From a checkpoint of a small image classifier.
Training: adamw at rate 0.0025, 18700 steps, batches of 512, held-out accuracy 100%.
Data: trained on streak pictures of flow and ridge fields, 195000 training examples, 49.1 epochs.
Rows from block 3 of a small image classifier, named by matrix and row number. Rows with one number belong to one neuron. Each number is 500 + 40 x the weight over its row's rms, rounded and kept within 0 to 999. All counts start at 0. Numbers have three digits each.
Before each neuron's rows are labels from the 100 images, of 14848, where the neuron reaches its largest size: "top examples" is what is common among them. Only what is clearly more common there than usual is listed. The data: streak pictures of flow and ridge fields. In brackets: how many of the 100, against the usual share in percent.
# gate: MLP gate (model.blocks.3.mlp.gate.weight, 384x192), inputs 0-191
# fc1: MLP up (model.blocks.3.mlp.fc1.weight, 384x192), inputs 0-191
# fc2: MLP down (model.blocks.3.mlp.fc2.weight, 192x384, transposed), outputs 0-191

top examples: pair of whorls (54 vs 10)
gate.150:554535407537540531510523463512494517473506507540453525520499497476505480457448531471521439561505538479522469466516498496493441488501519404430456533456501457525521474512495509517481486526530500449444555481494574570569458495396475616485546477543470508513521441510531544512545500485489524438545536530497517475494486502522546482412503569480433414564520434502483604464459484543472490513482484469566486499470508647555473497506478429528444444470484510515458565486433488494476452517435481559526546491484472531521512525546535502479453448544460486497586461450483525496510445510498480522
fc1.150:444470530592485495542462479511513489531520489521538504518401536507523462463501382504494406532480474498476475513462524469538478500509534487491517530512542443586480478484478457532459533328493553474524504473539501504452510512484486503516483516448423515511495440514477476538546507495616524535508449587470457522521557548526529556510486491535490494478498528488483487554406469482481501509450505478513517601461476377571533537486490546509527400560507510564411451474521524460519507487467507533505499484546500473507483480506568480544500503485522491511523468485483504438517576471543535477
fc2.150:489423522568538458472462535539536398551507485461473511507398501509485442570515527500493485518565401478488512500451460427528492476555467471520527502412496586430438534552507470524488443524538513535477495412532563419505482466524509531480534456505453573519547515493488523526547537553551429530517506458488490513541503478539537492437508514499438452478496493504469483461504545514536523525523479582587545537514489515498461464555536505428491481477492439507466430522491457458535579523557500568508499468506560521496540474488588457514507500508539533456445505485536515434451464550451463512

top examples: pair of whorls (62 vs 10)
gate.280:559554426517470497539528527516481512503541502548526490518518505519437516434421566494503437501480508475511484487496420486498460487463505552407478460518499490548566480508504497518497523461599501536534534503497543550526478526482498473493510487501502483546463491543480534472484513510456508492499490530476458462533409502508489546552400501406538444505526367480557477529527518516462503488531570396542545510479519521459499510475451529479491513443542534413491524543512533565569456546468624504557479520491523511439497524530513498416438425544457451547536518467519518501532435508456433466
fc1.280:589547492514495461495526533539451451468525483513528483503450504463423483461491523594479550496485467487477507525497497501505558502505502513438561549559507542514522498532453459509548546425558512580573503566504489475523510523561488500438472481475529541453431530541465520484550564504555468562462491560424551495503485482466559514475464480536514609483560534530467372567451499460445530544505484445514500531560534502526485512468462474553571414520539527488518522516500526453445512525472563426560503474478530492519535423516499491475443492504448411533550488558489480465484481471475453486
fc2.280:429503528570515547526471493532544485495475553489449498549533461514598491511510475438520467503505511520464474495512497497529547478561427423575467478493535567468477539457504440447442442536467542513488449441556499518485555452432522535507500571532503456502514536456483436500493452449514466418494456418564476539526562488528452455444543547478521465554466583496410503476485452569492462471503446540497587526502497454517506494484524486529507551524475512513515478497517459440526508470547450496440495520534550556513388534519551505538529511486549592460450487492491559512474541544544518455

top examples: waves (37 vs 10); whorl (29 vs 9.9)
gate.25:511533466524502541461506498526458532498478516544575500525484474563534538486530452441554562483479568534513479533510540498478454548475453460463567501481583461606386487509452567525565477488460503482484520475549554536494478486504520503410471518497526451477545513511507490506428435509505498548533553543554479487513544444594479470461498443468462522454489474470553515466453547483452529472414538522548485503529467511550530465446544426470591457549468495476498503480553463530503486513495415527492488448473465480506407561457451578511512546554479485484565486548485533521435530464502519451
fc1.25:533534461473476533484537530532461563513474505511533489510497511544556560482558500469535534510457575537522458534510528503466463528434499420461581540506574503593455443507448573520574501487501533472455525494481570508490504496476499568430495505511521479467538531508549500495455462516460451527547611512529431523525522525594450471463516461428465523513444498513523526457468513487444512513396524510509507485514489552554514463440551424502531499560534444445525497495545442469502434482481443508464501409437481523483408476479491552505496534561496472525524458543519553492446513481506568435
fc2.25:499476531508492488519537529505541571469552491446483502508436582488461484498444563546454448466463506487514505516456499488537516511458503586571450446545436582461541504479538412490457528492527516552542477444437430445520518498419444455520511528533456558515495472462473500498515597489502512458472449515493491528463465542482465513596511510549536459556546593567487431522526482481559460457546502471495515499496483511422524473566514609524456549458496581549500499538457527446537525448527498512488548545494476505493560496500539445494510509466480522512450490401495468451570462515499503510

top examples: pair of whorls (42 vs 10)
gate.168:467474533357483505489454528515509534450481488534553542554450569505588484512515473474430486501472562513499524476503551496526479505459513535576554542444526500505490505505458496498557545507486490517472493420472465473474578506536476465504532491436505542572502513476473479534546445511541509406487567502484495497469479488535504512505519481581501556517480572493466540405545494498526518527509506518517471546521471506512441581574452491519475483522419512552516511436437498414483559522521435541470498482499506508534483458528436491466520551420547506469492506416468445524524562366522493529
fc1.168:457479498641540491486544466470545423548507518421465480449504462499472483470481537530578425469469428467520449497472459524496498510495497497467484459479482539485479535478524483513441416506515536489502506578511533494503497492497514537495492529577459498439492420440484452486384524524472467538501449437511502560534560532503510493498506540390505512500503418485505478542407474504499515517498501483529559504469505533479593420476557496473523514461533514483521477564540498525527499444467517495538464550494498502465531566473566492598505501502464507553441519514511576480489485635513493473
fc2.168:495523488462509520516496521537491535467501512526517500559436591465563488529519472407451519525497542540451540466507528512507486540509476448541537546491476498527513518514475531496545548537490530529508473413531575457488577487491480454536523483520471478547456554505482443562515524535520543384490524518496518498480517423519524517483495479553493506575488527499427493408540506515489511519544456528490473490549522516527454544547431499496481493539454462519508489428398485417484575477515454544480532496555525521554450414480488521449522530424534478434537459479471428525582528358521460506

top examples: pair of whorls (76 vs 10)
gate.285:417449511473488491559533472486455616562497539552515502504528535500562554471420595555481527493522506510516553493506544542493411461476526430525461408512515510480438464492468546489586537557516542437440517417471427547506499547450556611466481492521514507522505494499524459488500542519489500492487555520453502533536488509483506535430514462429537500536496536515481508444527564480515526468504510514537477431549517480528545427494485556466496502571533435398554512530496497496493522490512474469499518554490495482451488437535436452561531459482507511528507487542486553469446462552445502456
fc1.285:456479535535498531529494483513514502543547604475499457503531486527529486494427500449493434587489464473534523556447494529593471518494509462480440464479544484466535531513550502452493460504535481487467513481467496533536498478465526493413511483545556463579509405530499489528652512514373457459494512528518513548528505480490516442497520508448511535513437538527418553500516523479541498495521532525488517435506504518412465489551563516454426478467515506449535552480524460476543491494432491498472608517457523476529487514450528475573464532514552524455512555527515560450482436562516514446
fc2.285:478520500514580528559470447519504500488534495578575533513494559552449466487436496507502498482502507514498462521556484470463464532497541495518457488509533450576485486495492535581472553507475501522531503453447388554490507476507408506529467513563492543554467516517493500438397421546543555529483516462450436429510533493454497491545501521534577508501522561436448553485484413466479514541541475476523499541478483523460473520470521533508558432533478475522473540467464457557466504474393500540503549453501478492522476535447498512566470465536429495565475494471498533527381463542508578528

top examples: pair of whorls (75 vs 10); source (25 vs 9.6)
gate.129:500612478538403540499424531491462524474544550483473466585452533512513472504449505457478489508481583519438525458492466492497537462539520457440398482535579529497517512522456439530442524453541498496562492515526566510468546462426490498467468530524520487504427479463546518471536529532446496482509506567479429549518515512542506527467531486436492467549460564510483491446571530541530470515445544489562462542530548442478466490452476452514516463508536487518503580442543549476526499500514473495522451498555506513498445543461527545487483503455533456534565491484477623485545503430526408515
fc1.129:444425573506529476492573451456493518570492451438516519430541564521509547517443521550512560456553505483516549521538517519516499499479545485553490535471429478531495512478495473515537453536413512420423535482488471460492498503543536493472521446555515503470582471505548459478507463525456490488557490415514456496418548517453529457509596531549529500507519448514462544511476460457549557523534476514365518430469488512481544481560529483508490526528473490464523497456452436491461501437495443487480468557464456518512496475458465510550562483520494576464402495483494482487457441528543549554
fc2.129:514565503549438527526440508528544486456563589519447471540429503550508455532511436486535431529455569518423479478433444468537513479540466477466437480538583546490505471508482456497447519470498479490550509467498552515489514461445450522464475509479506475494468518426504507495560501526532525507530593565437448519518487530516503534499521478463516471508494557498445464479543541487527491577465508488596414538491541467480430534471500459510441464484470490533504507484517505504542517530515488559493448461599543526539478544532608510425495473485522483475478498416485477451530530471590399507

top examples: waves (27 vs 10)
gate.315:478512525494508447504487549557483572483489507580458569468477494520535467504590477520473544523459469580519487468409468505464410586479550547464466469542501446496560488485525481451469464507507474500520466494490528420487503506517486578537490513447502528579471442500468518516493498494517551504480504515568448506500562568597529452541480516435447586494547583518512498474522507477590477486517510467531511475446549497509513595475548522546388419494537433503476494491476500590503503464555515504495494465537505470452468490494525551452479546540538492451493471460510455463475424455519541488
fc1.315:543532480475517485510533502479507515484465471501410479470555495443459488533494456528479475580480549566555454467513562513459456545492457504451574506499511448533586449480486501469471560432542551551508494613528590486436525491486464501539500504451502450548526502507547493487560515504449519475482582478517484513518531522526467546481515481484533458471507442527530503512536562544513500536508508503507366516449566532564490452480437478490532515454487506495453474463583474495541428459500519493483453424482523559560480426504486465393514493437438481541490432457492495483581491519507475554
fc2.315:585462526395531456529511468526552491467497485534445528512427511495473440481516566518484482474496517457489498479516470518478417502494562539520473528453498448526547431506505536507461501481527495512526552467394470558515498553521476534552509512496516456587484523492484469495548442541477509527535563511473480489610471531459523460523492481546541457473521468487484507519548501503464505479468592485567528547514461597436505482516492505496430465446546410488589498449519545609453483584476483463509510471520500496451439439522457493425473495445466480524502494551509417512549516451486541546

top examples: pair of whorls (28 vs 10)
gate.237:503506423477547506474461524528481407522416466576444466530497512475455432479516443497535533527600529522470483534553532537480457476517483505552550506503474483506451489521471463537561490541516482479467513516513515558506524482498534481443506502566494493470542547535456493417472482475662435532509472485409461520507566508452511465428523503549508532428493552474486490529489475521450533483508484527448509484527552503414582491503544463579566512563480484484507528449471502438509469497443460503552477493483523448575479515473428480627501468497471500486517495461472426487521518521492506516
fc1.237:491529532496458481491439432430545537513569478530565600446469540555527554536455493450490473570485544456511519477511461497493506533488528477542511529500495458587557490490545540499470517489432517497501465466485508640465560516492468544461507481453482454600501472543535458539524462487459482551485452460552496397572511529497527532445509493434528469513473404463490568514518442473489522495511557540514503521468487471530473521537453519429446504478424539532424465509543518591495448514499518522508448449528458496509485505467574466495503524540556472508512545510495550534524489521545564443
fc2.237:449511475504488528553492480536445547465457473490511542541541537497604501468490516501488534495515510539516507491557559521549460553492470468518507504473532542554564489449475522533489546477507468486513498464529383457541472515521498489446540513526451469591449523534482512534499421421553543507523505495458484543446535476434484521549532497504499515430477473452475523439473458488490469468569453434512504434488463514540633578512456434511544460498540459475502580463549538499448525515556543436478464473476493465492416529519539495553508515459502478494441515436549533538422477425553564468

top examples: waves (63 vs 10)
gate.4:505464520433486462509531536519507507538490519473495432480520528510476485512514554434513498542469435552550473563479476551523491524521487498445590526404530473485457552508476539420530430431514494538509508621560511463500513442543442438490528511493495507424507465445491484511536509503465427451538533552450522496488498469504505431435512544499480573486492596545550499463517558466477522489490503512567555564425504566484449492476517463533503485460478534482569567404558459472488445478493529415533542546439578529544473483534537512534452538457484510454472469539564510475507496498517499510
fc1.4:486532514547518494504480554539527457403502473502520512513523509485430480502510508433511506468393483443493534546469490441512567566522427511503528551449475470458466478509546541488398398471484522525527507528555537519486503482513442353496482500506535453553502455488479505543552584460506491493508467456515489418457492500501540424504545544584459488472543510552489513521516454523492478494523450497415462605449500491507466546528534482453541531448544589523501477512476507541593488519481465463464543501517506518509486536575594474492506557515478528512503447499509471474473518483448483547
fc2.4:533485563464484439481451529489471400472465517479489493541462446437486534496533534441460507456424479505503554511437482516535529521552468551536491512530560504446459548513533538450484461532460475513502488501552495504519500471533543499484537457458559513464551507526509512532463565493495433515517487560545554530500458469541533421444483491524406542546523431510567456473481558522499489488438538507472476468539505438522427536461522446498470484476427528484523502503548567525564509522520467486491575530434577448505530576469569469529543521445545503431541553545483431508634499496519464483

top examples: pair of whorls (46 vs 10)
gate.18:522536535567482526448520442541495451559562555585482455526509550472505457518441430469511461468468575497507490486460483519483465444466567538466456525434513451532497440545510482524480431514503459460496538500558473635494484583498446547460524508513568458502529458522562564528540448503575457487507491505468492476495568515506501474537506500515490503532505482511467556491444465512557480507473505476528463535512497483395496574468533363450472440493493529526448546558436555533481441515438489565498536489489535528532545527486552562489468521514508510511538512434519453459501450493541491507
fc1.18:532507553525491496440532514585520436519548524481520446441499508517519443488446562515461400533448465523452497490476533509474486529514572515507579524432511541462434479504441489476522384506539556474509495458525481603477499547444497552614484552464508582499478483416568475545533508532518507523519551492460424562510542489495559483517510485527491492538510548521449471443437503523589453441539448493561500490550473531440480503506522470444509537461545494556512481527509530463482509456484488510514549508469493507504514498494542523378513529472457513474439495541473542463444502448476492476
fc2.18:498505534491490485487452498537514454456480547511579534550521551514462523462512529491492507500513505456457521573514402431543535466495510501514479521473481540497502476476531520562542507459407495452536492604469470466476572532508469474500440516529540586442504465558500538519458466490497496590485530509473436406501448520475448504559518438501552571510509518485468483520528527406515476445500524531558495547504469460486455545480554482548487535500492524478435506472470548538605515530485504550475499449547488512531442621499525494436524493536554485466519471425505487501366484538506554511